{"hidden_act": "silu", "mixing": "mixup", "optimizer": "soap", "eps": 1e-08, "epochs": 15.4, "adamw_weight_decay_other_params": 0.05}
Rows from block 6, named by matrix and row number. Rows with one number belong to one channel. Each number is 50 + 10 x the weight over its row's rms, rounded and kept within 0 to 99. All counts start at 0. After the name is the row's rms in percent of the matrix's.
# convs0: first 3x3 conv (model.blocks.6.convs.0.weight, 192x192x3x3, standardized in use), inputs 132-143, a 3x3 kernel for each
# convs1: second 3x3 conv (model.blocks.6.convs.1.weight, 192x192x3x3, standardized in use, transposed), outputs 132-143, a 3x3 kernel for each
convs0.27 094:45 42 56 43 60 61 64 69 40 48 39 49 28 32 45 49 59 41 49 53 41 64 78 36 75 50 43 52 45 56 51 57 46 60 58 60 46 49 48 54 33 49 47 42 34 58 45 27 68 60 45 53 55 55 66 53 62 38 57 84 40 52 60 55 42 59 47 60 56 38 58 53 39 61 54 49 70 45 43 50 58 60 44 42 55 38 57 57 51 48 40 50 45 63 46 59 34 39 44 55 42 47 34 55 29 48 33 64
convs1.27 104:69 56 36 56 65 36 49 54 74 53 47 69 44 45 44 60 46 29 55 59 42 51 61 57 45 48 42 57 46 70 47 48 31 45 57 52 42 33 46 47 59 68 54 63 48 27 49 67 41 38 62 44 57 37 48 45 59 55 28 34 62 63 44 53 56 62 31 31 52 49 55 42 72 50 39 54 61 61 46 35 41 29 43 51 49 30 38 68 47 28 45 40 46 57 46 52 52 38 46 51 25 41 35 47 40 66 61 51
convs0.28 108:50 45 61 51 26 56 61 40 57 42 42 57 38 67 47 56 48 32 53 46 48 55 47 62 71 47 60 67 53 34 58 50 66 43 39 51 47 54 47 60 42 51 61 50 55 53 43 43 57 50 59 54 52 42 45 59 56 40 49 44 61 48 68 44 46 37 52 51 74 28 36 51 53 46 54 41 63 43 38 32 35 65 58 52 59 49 33 60 46 48 39 43 57 45 57 53 48 36 65 42 43 60 31 49 46 57 70 44
convs1.28 102:55 52 49 42 41 60 43 47 60 48 46 54 38 57 65 55 59 45 59 54 51 53 50 57 56 47 56 23 47 51 47 44 59 55 42 38 58 51 45 59 42 40 35 53 52 46 46 42 53 42 53 57 61 38 36 39 48 55 51 44 51 60 54 50 43 52 53 27 42 65 57 55 39 47 65 50 60 39 54 58 54 40 43 32 45 55 43 43 53 49 59 47 51 56 57 46 62 46 50 35 59 70 34 40 46 61 46 44
convs0.29 106:51 48 45 45 60 60 35 27 55 47 33 49 56 60 46 30 52 48 47 63 53 41 36 44 67 48 56 55 47 44 55 56 57 52 50 54 56 48 46 47 43 43 64 49 50 34 39 58 69 60 50 63 45 43 55 54 48 42 49 45 34 56 32 51 50 64 50 54 48 79 47 51 56 52 51 51 50 38 64 54 48 29 55 63 68 70 41 70 47 38 56 48 47 53 58 44 54 41 58 59 42 61 49 50 53 50 44 57
convs1.29 098:41 36 47 51 42 39 55 42 51 66 63 50 44 65 52 36 57 36 46 37 52 57 49 29 59 59 50 48 64 49 53 43 24 50 52 37 52 44 38 50 48 53 49 47 53 42 45 48 40 44 43 62 57 44 45 54 54 65 44 62 55 56 41 45 53 36 42 55 61 39 49 51 36 55 60 67 34 58 39 41 47 62 68 57 52 43 65 40 50 54 76 38 53 39 83 63 33 47 59 58 37 50 54 61 55 56 61 51
convs0.30 098:41 49 45 51 53 45 37 46 51 54 54 40 54 74 48 41 47 55 45 53 59 42 42 49 57 49 55 55 63 60 56 62 56 47 44 56 42 55 62 49 46 41 52 47 52 67 56 38 66 45 53 56 43 51 42 72 48 35 61 48 46 51 56 50 52 56 51 56 52 36 48 36 47 48 54 54 28 51 62 55 52 23 53 41 46 55 51 73 47 52 59 45 33 52 43 63 68 49 64 52 46 55 29 57 49 38 58 47
convs1.30 095:48 60 40 51 70 72 40 33 44 68 56 37 34 65 47 41 49 53 51 44 47 56 58 53 43 53 44 45 34 43 38 62 61 39 55 57 52 45 48 64 44 44 47 48 48 52 45 60 69 48 43 52 47 35 25 54 55 56 31 46 49 41 62 34 58 43 58 33 63 49 45 28 56 35 27 52 57 49 43 49 49 41 48 57 32 44 30 44 60 47 52 51 40 15 47 52 53 52 35 38 38 53 70 41 64 41 53 32
convs0.31 096:39 67 55 60 42 37 36 31 47 56 52 59 58 30 59 36 39 39 51 46 61 40 39 41 60 52 45 42 46 48 66 53 36 45 40 49 46 45 52 54 57 50 45 43 36 32 49 61 54 43 50 56 49 54 53 70 54 50 28 32 48 54 50 59 58 57 46 50 42 61 51 48 55 46 54 57 47 38 43 58 59 43 46 40 66 45 28 34 65 53 47 48 47 41 32 71 34 60 42 50 68 46 33 47 39 71 45 56
convs1.31 094:54 59 62 62 53 52 57 42 52 56 51 64 45 56 61 56 50 41 45 31 42 66 48 54 42 48 53 40 60 49 46 52 62 57 54 38 54 33 57 58 42 41 58 63 55 47 66 50 53 48 69 52 53 48 56 42 50 58 37 46 56 45 72 67 53 34 56 55 42 34 46 43 51 45 61 49 47 49 32 48 49 54 45 54 38 64 52 60 39 61 78 38 28 37 65 46 51 49 49 52 50 44 43 44 53 43 35 44
convs0.32 100:49 33 56 42 51 52 62 44 54 66 56 49 57 33 39 47 49 44 55 46 39 35 51 51 35 41 46 56 49 43 44 41 54 62 59 43 53 63 58 36 42 52 33 29 38 63 43 45 59 62 56 59 48 45 60 46 32 54 57 33 53 43 54 38 46 46 45 56 59 52 37 47 44 48 62 43 37 50 61 24 46 35 59 72 45 57 73 50 41 49 64 40 50 72 40 48 46 48 49 67 42 42 64 48 69 55 47 56
convs1.32 101:52 51 54 52 43 75 34 69 51 61 48 52 52 59 39 54 56 56 58 55 53 42 61 64 55 74 38 51 49 51 45 48 58 52 59 61 46 43 69 50 57 47 68 52 47 56 48 47 51 66 38 56 53 68 51 54 47 39 54 49 54 48 48 65 38 35 58 65 50 47 48 44 38 63 46 44 55 49 43 40 48 60 60 51 43 54 60 40 47 38 48 55 57 48 25 21 54 47 48 44 52 53 43 40 29 58 50 66
convs0.33 102:54 47 42 54 61 31 66 47 63 52 43 48 50 33 48 45 51 52 53 40 54 50 48 46 54 62 51 29 34 38 55 64 42 58 44 39 42 39 36 46 58 44 41 65 49 41 46 58 45 40 29 49 49 51 42 47 46 31 46 48 54 45 38 34 44 36 45 19 26 49 32 44 31 62 47 24 52 45 65 60 66 50 90 66 67 56 49 53 46 50 46 39 39 59 34 48 47 58 58 43 47 50 42 41 62 60 63 71
convs1.33 107:41 46 44 64 52 52 51 52 53 51 53 50 48 49 52 53 45 53 72 47 49 58 55 50 60 42 63 66 48 44 41 48 48 41 40 53 48 54 36 74 37 32 46 61 38 53 55 55 47 52 52 51 41 48 49 60 46 51 52 52 56 54 53 69 55 52 36 39 41 46 51 38 69 59 43 64 29 69 55 24 55 47 47 61 47 50 51 41 39 49 48 36 54 47 59 51 55 52 40 55 47 39 50 53 42 53 53 48
convs0.34 111:43 57 55 54 20 44 64 46 36 46 53 54 42 45 48 72 57 49 46 40 42 55 44 73 50 46 59 53 38 55 57 60 46 49 60 48 64 52 51 33 38 55 40 67 49 35 42 46 57 50 49 50 67 50 47 58 53 49 53 43 32 64 54 51 52 61 63 71 55 50 46 53 40 64 40 58 45 55 48 43 46 46 71 27 61 35 44 51 45 47 51 53 66 20 45 55 58 52 48 54 39 47 71 77 44 42 52 54
convs1.34 102:48 53 50 43 63 57 39 34 53 47 56 73 52 58 52 57 46 33 49 66 68 64 44 50 50 43 59 47 58 56 42 55 55 52 39 56 40 43 49 49 37 39 50 53 52 48 49 58 67 62 46 48 35 57 53 50 38 63 59 44 69 60 58 50 62 44 37 44 57 56 27 45 59 41 49 46 49 56 45 55 40 41 45 49 51 39 43 49 69 34 45 76 37 44 49 58 56 53 46 48 69 50 67 36 41 53 40 46
convs0.35 110:72 62 45 49 44 49 64 49 43 51 48 42 33 38 53 42 48 38 51 52 40 51 47 58 64 42 46 40 31 52 45 45 41 35 51 63 50 38 52 41 30 41 58 23 53 32 45 54 69 70 36 53 57 44 60 65 43 54 38 58 50 54 55 34 62 68 37 65 40 48 33 42 54 48 64 65 36 46 58 57 52 51 50 63 50 56 47 50 56 54 62 52 59 55 68 38 32 64 53 59 56 49 42 44 47 67 41 36
convs1.35 104:49 41 52 46 51 30 43 53 58 57 52 54 56 57 46 52 48 49 54 56 51 48 43 56 57 52 55 63 61 40 53 46 44 46 64 47 49 52 50 43 47 46 63 44 46 52 63 43 60 63 52 59 51 43 50 41 63 48 55 49 60 60 67 58 66 55 46 44 67 46 44 41 60 51 70 62 59 80 49 37 58 33 50 65 50 38 39 49 54 62 46 57 47 68 27 52 39 39 49 31 52 50 45 41 47 33 46 55
convs0.36 104:57 43 34 48 54 67 41 61 48 52 48 34 54 47 34 55 50 56 70 44 54 50 48 51 55 37 49 54 55 48 47 44 45 52 55 51 41 53 59 62 59 53 41 58 35 56 48 54 53 42 53 49 54 50 57 59 49 76 46 59 55 64 45 43 49 49 40 47 50 49 49 53 69 46 48 38 58 41 47 44 39 50 60 45 29 49 60 49 35 46 65 59 44 58 54 51 69 47 50 58 55 38 52 59 38 60 55 48
convs1.36 098:71 60 69 45 37 40 58 48 40 48 53 67 51 43 52 50 42 56 52 60 53 56 41 52 43 67 55 55 38 53 32 58 41 27 60 48 44 42 53 37 53 64 48 50 52 58 57 59 75 67 70 55 51 47 44 42 58 58 55 50 54 47 64 51 46 45 54 48 47 40 49 61 53 84 47 58 36 50 62 56 51 44 38 43 64 59 43 49 50 50 47 79 50 60 55 37 36 47 59 34 59 41 44 29 42 57 42 32
convs0.37 098:74 58 54 49 44 33 46 28 55 55 36 44 47 30 42 27 46 50 44 51 59 47 59 57 43 58 52 40 35 57 49 39 40 39 59 58 54 56 31 42 56 33 60 47 45 37 54 47 53 51 35 68 54 50 54 44 80 57 52 62 52 48 33 44 47 59 56 46 60 46 45 37 50 49 54 67 45 29 37 44 33 64 48 33 35 47 65 49 52 58 61 70 53 61 54 08 48 71 35 59 65 46 49 61 57 57 69 51
convs1.37 103:50 48 55 52 45 26 62 41 49 50 56 30 45 35 40 70 47 58 41 39 66 41 58 62 58 59 72 56 49 57 36 47 67 47 44 51 42 53 57 61 57 58 60 54 49 45 47 66 62 64 52 55 45 25 65 64 43 37 41 46 57 61 44 45 50 57 48 28 56 43 51 55 50 46 34 54 44 43 69 55 58 46 53 44 56 57 54 52 64 45 49 41 50 40 63 33 59 57 44 48 47 47 31 62 64 53 53 54
convs0.38 098:48 49 28 60 47 54 49 40 50 48 49 54 44 44 34 48 65 53 43 46 51 61 26 47 75 35 42 59 69 65 49 51 61 50 52 53 45 36 52 56 48 54 37 41 57 46 50 46 44 55 43 69 51 47 34 52 57 45 46 40 38 47 49 40 47 50 53 40 44 61 50 65 47 40 48 49 38 59 53 61 42 53 23 42 86 35 33 40 56 53 54 65 43 49 47 62 62 51 70 33 39 50 53 35 56 46 57 65
convs1.38 097:58 46 43 58 36 29 38 49 53 47 46 71 59 34 60 47 57 50 53 49 43 62 44 43 52 56 44 49 31 58 49 58 56 54 38 34 41 59 49 50 54 37 56 46 66 55 46 41 46 58 51 49 57 38 55 53 52 73 50 52 54 77 47 43 22 48 55 65 56 35 62 55 56 50 58 43 34 48 43 45 52 41 62 39 52 49 53 50 48 57 46 58 34 65 51 69 46 59 68 59 56 61 27 49 72 42 63 84
convs0.39 101:43 51 49 53 54 48 44 59 59 60 52 54 43 42 50 52 40 44 54 46 50 71 51 40 80 74 63 53 36 51 48 64 52 40 39 56 40 43 46 41 54 65 44 40 57 45 33 29 53 58 56 57 60 53 62 51 66 39 54 37 33 41 50 49 56 50 41 46 50 64 52 50 38 55 49 79 42 49 49 65 53 36 25 60 78 59 48 66 51 55 52 73 48 44 42 61 36 51 50 47 45 54 70 65 60 55 43 62
convs1.39 101:51 47 47 63 55 43 62 53 53 64 59 52 52 36 58 53 47 59 60 64 68 50 37 65 44 53 30 44 50 52 48 40 49 51 74 66 54 53 59 51 41 55 53 59 46 54 40 39 50 48 39 55 38 45 45 51 63 60 61 55 59 52 55 60 45 54 54 66 53 42 55 50 51 55 61 58 52 58 53 48 53 72 63 34 46 40 53 62 29 60 65 59 62 50 67 54 39 26 51 39 33 47 58 56 66 53 61 43
convs0.40 094:60 47 46 29 60 45 43 61 56 46 48 46 35 42 62 50 38 51 55 67 66 55 69 49 63 46 55 45 59 70 35 47 36 46 46 60 43 53 56 63 20 40 45 34 45 49 33 29 42 48 45 43 49 51 50 52 48 32 28 56 55 54 44 55 52 51 44 47 44 51 45 51 38 67 56 62 43 47 55 62 48 49 44 43 44 59 57 50 55 38 58 63 63 27 39 38 63 40 49 44 48 58 58 59 45 45 67 41
convs1.40 094:46 34 45 44 57 53 51 41 44 48 54 59 57 46 37 56 63 38 54 59 39 52 48 31 45 53 58 49 54 39 51 59 60 61 39 40 46 54 46 44 50 28 56 60 31 54 44 51 44 45 46 33 53 50 45 44 56 36 43 54 45 36 38 40 42 58 51 55 50 48 74 47 48 59 49 60 41 41 47 54 60 54 57 59 47 38 46 56 40 42 34 59 57 49 41 55 50 48 53 56 50 44 50 49 66 56 28 44
convs0.41 104:48 33 51 33 43 57 29 41 52 34 70 35 50 45 36 65 43 44 52 37 57 50 39 47 39 51 49 50 60 51 52 38 45 60 52 52 38 58 53 64 61 48 55 61 40 52 46 51 51 71 71 53 65 62 36 64 37 36 48 42 54 52 59 42 49 47 57 57 61 44 62 39 44 53 60 40 50 49 55 21 44 44 57 60 33 35 49 52 62 46 44 55 57 55 53 45 36 46 47 48 57 50 51 48 47 35 55 57
convs1.41 102:32 40 49 48 44 60 30 30 55 49 40 47 46 55 52 45 51 52 60 57 46 50 51 61 57 49 50 44 57 51 68 36 76 36 42 34 64 55 39 24 39 54 56 53 43 56 42 43 46 45 56 47 63 47 34 32 42 45 41 49 46 56 43 58 48 45 49 57 50 71 43 43 46 48 42 68 69 72 15 56 44 48 22 60 55 47 35 47 59 32 49 48 42 52 48 78 46 73 52 52 54 66 52 43 40 47 43 30
convs0.42 101:52 54 40 68 63 36 54 40 40 60 44 57 48 48 71 56 48 44 43 56 43 47 63 59 58 41 63 49 72 63 35 52 51 57 51 53 40 35 53 51 74 57 47 54 49 61 23 35 56 43 43 42 51 63 62 64 63 49 60 60 48 50 38 64 54 38 46 52 36 40 59 53 48 47 66 36 53 52 42 72 55 55 54 45 44 66 37 51 28 58 49 45 51 52 45 48 56 50 45 52 37 41 60 60 41 41 48 48
convs1.42 108:51 46 53 42 41 47 52 63 36 56 47 54 45 47 51 47 50 53 50 58 63 52 32 54 50 56 56 57 54 54 41 45 49 38 40 53 57 58 49 62 65 45 24 65 32 45 53 62 53 40 56 54 36 51 55 56 38 51 55 51 49 38 57 45 45 42 52 64 48 43 53 46 45 37 18 30 36 61 52 37 69 45 38 49 43 47 53 52 46 47 56 47 47 43 38 32 47 48 43 40 44 58 49 71 50 39 42 49
convs0.43 104:38 65 34 43 40 50 71 56 48 54 43 60 57 49 32 52 51 60 45 59 54 60 50 58 46 64 51 46 54 46 43 43 55 70 54 51 40 42 51 29 29 54 40 40 46 55 66 32 52 40 51 50 41 43 44 49 48 45 57 51 49 55 57 68 24 44 64 47 37 45 39 56 59 53 53 70 54 56 37 45 33 54 48 47 59 47 54 66 46 38 42 60 56 42 69 53 56 59 46 40 62 45 50 50 51 50 52 38
convs1.43 106:50 52 50 49 40 36 72 53 64 49 52 49 49 48 42 51 40 44 47 45 47 47 42 31 58 38 45 46 50 38 61 53 43 63 66 57 44 62 63 54 50 57 49 54 39 56 49 45 55 36 50 55 60 55 52 54 69 33 34 41 62 49 44 56 51 57 71 62 37 56 36 48 47 46 54 48 51 51 45 56 41 62 67 46 47 46 64 50 24 53 53 49 52 36 41 59 38 35 46 48 58 46 40 31 61 46 24 54
convs0.44 104:58 38 70 44 40 39 49 64 23 54 51 25 34 59 40 60 35 43 50 45 47 48 35 44 60 49 55 58 53 44 57 43 54 43 34 55 38 52 42 57 32 55 46 63 45 55 58 56 59 47 47 48 50 35 54 47 43 68 55 57 49 56 62 67 42 46 48 44 27 48 45 32 33 46 45 60 51 46 37 49 39 45 59 47 60 45 42 52 51 45 69 38 64 55 55 74 51 50 38 35 56 46 71 58 36 62 48 53
convs1.44 109:53 51 48 63 49 50 49 51 49 45 40 56 48 48 46 44 51 51 54 54 46 64 60 60 47 47 56 43 53 44 42 38 38 43 17 38 52 45 66 42 31 53 50 54 47 51 61 47 51 59 59 34 49 64 56 47 41 54 54 49 54 51 54 51 58 37 45 48 52 51 32 48 43 36 56 40 52 56 51 52 37 43 42 45 30 59 44 37 43 33 43 41 23 42 50 35 57 45 58 38 48 44 53 33 49 55 41 46
convs0.45 099:38 35 56 46 68 51 58 36 56 45 31 46 55 65 43 65 44 48 36 37 49 53 74 54 49 54 52 60 58 36 57 50 58 49 51 39 61 52 49 56 62 46 48 56 53 52 50 28 66 54 62 44 60 57 44 52 73 52 48 44 42 44 35 48 48 63 59 55 37 42 65 56 52 47 45 82 59 50 53 29 44 63 57 28 76 61 43 48 28 59 59 37 61 55 44 43 62 64 54 51 48 51 38 38 30 64 65 71
convs1.45 106:50 45 57 50 46 54 57 65 53 59 53 67 49 55 54 64 34 46 32 49 50 46 58 41 49 50 77 53 57 49 52 42 52 54 48 56 60 51 55 45 48 46 42 52 49 52 61 43 55 43 53 45 45 51 48 47 52 44 50 48 57 69 47 48 59 48 40 58 54 63 59 40 51 51 56 58 60 44 50 41 54 48 41 45 53 44 58 68 51 65 43 63 47 59 46 20 45 54 46 59 58 52 53 39 57 43 56 41
convs0.46 104:40 60 54 52 57 39 49 42 52 42 53 60 55 48 58 42 52 59 54 36 62 58 47 65 56 44 54 45 43 40 45 64 46 48 59 53 65 52 50 47 37 38 48 37 45 45 39 54 56 39 52 56 48 61 43 41 55 41 64 65 48 60 41 29 52 56 52 41 65 39 66 48 48 61 40 65 61 47 48 58 50 69 39 47 50 36 56 41 52 45 47 57 58 52 45 55 55 50 56 37 63 46 43 54 55 55 49 58
convs1.46 106:49 43 58 42 72 40 60 56 49 49 48 50 41 48 49 50 46 52 54 46 43 48 65 44 50 39 44 46 40 41 37 36 52 42 63 40 39 55 38 60 18 44 44 42 54 57 57 52 58 50 56 52 55 63 42 70 52 47 50 50 46 54 48 43 64 61 65 55 40 38 42 55 67 28 33 43 58 55 81 43 42 42 43 49 68 51 57 60 43 38 67 48 51 43 38 47 51 36 53 50 59 47 46 53 45 41 43 44
convs0.47 095:52 44 64 44 55 50 41 48 42 55 54 55 62 48 47 38 66 40 44 50 73 56 65 54 56 23 44 41 50 56 52 47 59 58 49 46 47 49 63 45 43 50 84 54 47 36 33 51 51 42 48 49 50 50 50 53 51 53 53 58 57 56 27 53 48 36 60 48 53 44 58 31 58 60 49 53 50 42 53 38 34 40 44 49 51 45 44 71 46 48 58 42 36 58 48 58 31 58 57 52 52 39 27 28 33 55 48 46
convs1.47 102:42 27 49 51 62 58 41 52 64 50 60 43 68 47 48 52 53 47 48 58 40 47 62 43 50 53 45 64 47 47 61 51 56 53 39 48 53 13 43 53 35 49 64 60 55 50 60 37 40 49 57 51 55 56 50 55 29 43 54 56 47 51 50 54 87 57 57 43 44 62 58 69 30 51 65 47 57 46 41 53 23 65 63 53 58 53 40 32 44 47 55 59 49 63 50 29 39 48 50 51 85 78 26 31 44 46 61 56
convs0.48 100:56 51 39 66 30 56 56 49 30 52 55 57 32 43 65 39 38 43 53 61 47 64 54 45 50 55 59 63 48 41 51 40 40 59 46 61 57 48 38 48 37 51 63 36 36 66 48 42 44 48 47 49 45 54 49 64 54 50 38 46 34 53 42 48 57 50 46 42 38 64 57 57 46 54 52 56 56 43 54 60 47 37 56 55 65 68 50 61 46 43 61 52 40 41 41 54 36 54 39 46 41 53 64 61 47 45 51 57
convs1.48 098:55 42 51 52 52 54 61 50 59 50 36 34 58 50 46 42 47 42 39 43 65 50 60 47 45 47 55 45 49 60 64 54 64 33 50 61 50 65 51 51 58 53 38 48 49 52 41 54 64 56 49 47 53 64 44 52 53 56 59 52 42 54 49 42 50 50 53 62 44 56 48 39 41 47 70 44 77 59 62 40 47 66 60 49 63 49 60 59 69 49 52 58 52 52 49 38 69 54 43 41 33 40 69 50 78 30 59 40
convs0.49 107:37 63 50 60 54 46 54 60 60 35 46 50 57 51 41 24 53 62 50 49 51 46 44 56 49 57 59 33 60 39 44 62 38 40 29 40 55 51 44 44 56 32 46 70 38 35 66 40 39 52 47 59 52 44 54 45 56 40 55 52 39 53 52 43 46 44 49 42 65 49 46 63 39 42 49 30 60 52 46 58 50 41 37 57 31 41 56 42 59 68 50 63 41 49 69 23 49 48 47 32 66 39 51 67 34 59 45 34
convs1.49 107:45 51 49 63 51 55 49 55 60 45 48 50 46 50 42 45 50 41 53 61 55 46 49 47 61 48 40 45 51 57 50 56 60 45 46 40 51 38 60 50 52 56 42 29 53 53 54 60 53 50 58 57 48 50 45 57 52 41 48 62 34 57 49 46 36 48 49 57 57 64 39 43 45 77 43 47 41 34 48 57 50 42 38 37 56 49 49 51 57 61 50 47 51 58 35 47 44 53 59 67 53 48 32 51 45 43 53 62
convs0.50 088:49 41 41 59 54 51 61 55 59 42 52 44 59 30 40 45 43 42 75 76 54 56 76 53 54 50 62 40 58 68 51 48 49 57 54 76 82 47 46 51 47 42 56 47 56 48 47 38 49 50 38 48 61 59 37 71 50 45 46 59 55 46 37 53 43 47 69 59 39 52 46 43 56 56 98 46 56 61 39 61 68 49 60 46 39 31 58 42 48 51 49 43 41 40 38 49 59 57 55 51 49 73 55 49 60 52 46 58
convs1.50 096:61 56 62 51 48 46 59 45 45 50 52 49 37 53 35 68 43 41 51 42 30 44 65 34 55 59 56 57 71 45 47 47 52 58 41 30 62 62 52 36 62 61 73 47 41 42 40 43 53 67 61 51 70 57 55 41 39 70 50 48 73 54 57 45 57 50 60 46 27 40 57 54 64 60 57 50 61 47 35 29 46 45 38 52 62 50 58 59 55 64 41 39 26 57 66 46 80 47 61 63 72 57 56 38 51 47 55 46
convs0.51 101:66 47 30 50 39 26 41 51 46 38 61 38 55 46 29 56 43 44 62 45 44 62 67 47 45 59 47 44 70 45 58 55 50 40 49 48 55 33 57 50 45 56 42 65 33 43 57 53 63 51 49 54 36 60 71 39 32 47 36 43 37 65 53 53 42 37 50 53 59 60 46 43 52 53 51 38 29 57 40 44 53 52 80 37 44 60 45 51 49 48 37 44 65 51 46 51 54 41 54 54 54 34 55 62 37 58 60 53
convs1.51 097:56 48 56 43 62 44 73 40 28 45 42 42 47 48 46 52 44 46 48 59 33 47 70 41 49 48 58 55 53 48 59 54 50 64 36 43 60 44 42 55 33 46 43 59 42 54 49 56 49 51 38 41 47 58 46 49 56 31 51 46 40 40 34 40 55 48 49 54 39 53 63 61 48 40 61 46 44 50 50 43 54 71 59 42 55 57 50 32 36 60 54 58 49 55 75 32 70 57 49 49 43 58 69 62 40 29 48 47
convs0.52 099:45 38 53 57 59 46 57 66 50 69 28 52 58 59 34 49 79 36 46 41 47 62 58 50 52 83 58 52 42 60 47 51 43 35 39 52 61 42 48 62 66 63 56 33 59 44 40 35 54 46 57 51 65 55 51 55 64 44 50 57 52 53 38 54 43 51 59 43 49 39 74 40 41 52 50 31 61 49 51 51 63 46 51 45 55 59 44 30 64 54 53 60 67 51 48 53 41 33 46 54 41 56 46 71 55 55 57 53
convs1.52 097:29 48 44 58 35 64 42 51 48 32 51 69 48 20 59 60 41 31 49 49 50 32 57 44 45 46 39 68 32 61 75 19 54 61 57 46 54 49 57 70 43 46 53 58 51 45 34 45 09 60 67 22 53 59 70 48 39 39 49 48 63 69 31 63 41 45 71 67 48 43 51 43 51 54 48 42 47 46 57 52 51 39 57 59 23 57 51 44 31 51 47 50 32 51 34 48 66 60 37 63 59 44 46 43 57 49 45 42
convs0.53 102:39 52 46 28 50 43 38 42 53 46 37 50 61 70 62 47 37 61 45 44 62 63 53 55 38 42 58 49 52 55 58 41 57 52 46 53 42 59 23 52 64 62 46 65 40 62 60 51 58 49 60 49 61 52 44 35 53 47 54 51 55 56 64 53 50 52 35 57 51 34 50 60 45 61 50 52 56 77 64 56 52 46 64 34 53 47 52 59 39 39 55 58 43 42 51 29 49 33 62 53 59 52 69 43 59 46 60 67
convs1.53 096:72 55 41 74 57 58 53 54 57 44 65 57 63 19 34 59 21 33 51 46 41 45 68 77 57 41 58 56 69 45 61 48 48 39 50 53 36 40 48 38 47 58 62 51 50 44 41 51 54 51 49 50 47 43 59 50 55 61 46 50 73 57 60 52 41 63 46 33 50 36 42 60 66 52 44 59 45 63 50 43 52 33 50 55 75 64 29 62 54 47 28 66 58 40 33 60 56 64 48 58 51 57 47 38 63 39 31 52
convs0.54 098:53 33 64 60 62 67 69 42 37 66 41 54 47 44 57 70 54 34 57 56 66 43 39 43 66 32 58 56 71 52 38 56 48 47 56 64 38 46 45 48 62 70 33 59 48 55 47 40 51 61 45 46 38 42 60 70 64 68 20 26 41 48 51 40 35 48 48 39 48 52 44 53 62 44 39 57 42 59 59 22 72 59 49 41 23 62 33 70 62 36 53 57 48 57 48 41 53 38 45 57 66 72 49 49 57 53 65 32
convs1.54 095:47 50 45 51 36 70 53 57 44 43 62 61 48 49 56 57 41 52 51 78 32 57 60 34 52 59 30 40 65 34 58 60 52 42 51 50 42 46 55 49 67 40 59 40 65 54 58 56 40 37 48 51 46 57 55 37 48 57 57 48 40 61 66 59 56 55 46 54 42 60 57 46 55 72 44 44 51 49 38 58 37 52 34 61 53 48 55 61 57 66 41 48 69 48 65 43 44 47 68 46 46 79 54 49 53 52 42 49
convs0.55 086:66 45 40 76 48 27 45 61 58 50 34 37 46 31 36 65 49 36 57 46 49 50 39 33 54 46 19 40 54 29 67 45 45 48 48 52 45 41 53 52 39 43 82 62 57 47 49 49 55 62 54 64 60 32 33 54 45 57 52 43 46 28 54 50 53 42 45 52 51 48 57 49 37 45 39 46 57 59 61 46 54 54 39 57 67 46 64 56 42 59 36 39 66 43 47 55 46 57 39 50 50 55 50 60 64 47 43 50
convs1.55 093:62 52 74 59 45 58 50 54 65 71 51 70 67 45 56 48 46 35 54 42 56 59 51 72 38 45 57 58 48 53 63 38 34 32 42 40 48 41 61 56 59 52 54 47 44 57 47 46 62 46 44 36 43 50 38 51 35 43 38 48 54 67 70 45 53 61 46 57 55 70 72 38 53 49 56 34 50 63 53 49 67 60 46 53 64 49 34 50 35 49 52 61 40 62 72 54 55 68 47 46 59 48 44 51 42 42 50 65
convs0.56 098:62 48 50 68 46 60 59 40 49 59 52 45 43 42 49 42 35 48 49 50 41 34 60 64 49 37 41 64 59 48 40 42 45 47 50 35 55 38 64 50 63 61 62 32 52 34 17 38 38 48 52 47 73 35 67 57 54 63 73 62 58 56 53 42 55 54 52 46 55 54 51 51 49 51 64 41 39 30 64 45 43 43 55 46 49 38 35 48 46 60 50 46 53 52 51 51 62 46 45 47 54 52 34 54 43 48 49 49
convs1.56 108:48 44 58 41 53 55 50 36 56 47 49 47 55 45 53 50 59 57 51 50 22 52 63 68 47 60 43 49 45 55 44 55 33 60 43 40 57 61 54 52 46 44 58 58 55 48 47 51 38 48 40 56 47 55 54 36 47 58 56 38 37 58 49 50 56 56 45 40 60 50 50 49 55 51 46 55 50 61 36 61 51 55 49 47 64 48 45 61 40 45 41 52 58 44 48 40 58 64 60 42 61 55 60 68 45 49 53 50
convs0.57 092:48 53 64 52 40 49 47 61 53 62 54 48 35 43 53 59 56 50 42 65 74 42 51 54 65 31 51 48 51 58 33 62 45 63 45 55 40 52 43 68 58 59 31 51 47 49 45 54 37 54 45 67 60 56 66 57 62 52 51 62 47 41 43 74 63 47 53 60 50 49 52 57 48 61 76 40 46 56 51 58 43 65 60 49 18 44 68 50 63 59 50 50 45 48 39 57 50 49 48 44 42 54 46 52 51 65 47 69
convs1.57 091:40 38 59 64 58 66 68 40 44 61 58 45 42 56 54 47 44 71 49 49 69 58 62 29 45 72 41 60 49 46 49 64 51 48 41 36 59 51 63 48 32 46 51 47 37 48 71 50 56 57 43 35 53 45 59 37 36 47 57 54 60 72 46 35 46 43 62 62 40 40 50 56 36 42 29 50 48 48 52 52 45 61 46 49 43 69 56 40 31 45 55 60 61 34 56 55 63 47 39 39 67 45 33 56 52 60 54 54
convs0.58 102:54 43 49 57 47 43 64 47 45 47 44 62 51 53 52 50 63 60 58 31 66 53 60 62 26 67 41 39 39 53 65 47 50 48 43 50 38 51 50 55 49 32 46 64 63 46 49 55 48 67 44 54 43 50 46 49 45 59 43 35 61 63 38 58 47 50 44 62 47 41 61 45 47 50 37 51 31 57 58 52 42 55 51 49 30 68 41 43 54 51 62 57 53 42 58 50 56 62 58 60 60 38 62 60 46 43 58 53
convs1.58 101:46 45 32 51 47 36 45 62 37 58 57 43 37 63 56 54 49 39 54 56 51 43 34 55 48 52 55 61 50 53 59 43 50 44 34 46 42 30 63 52 42 55 52 51 44 48 56 46 54 50 43 65 41 52 47 46 40 58 39 61 49 41 52 33 44 45 45 42 55 53 64 67 57 46 44 39 51 52 51 50 56 57 49 47 37 81 42 65 32 48 66 50 55 51 46 51 43 56 47 55 55 55 64 48 51 47 38 65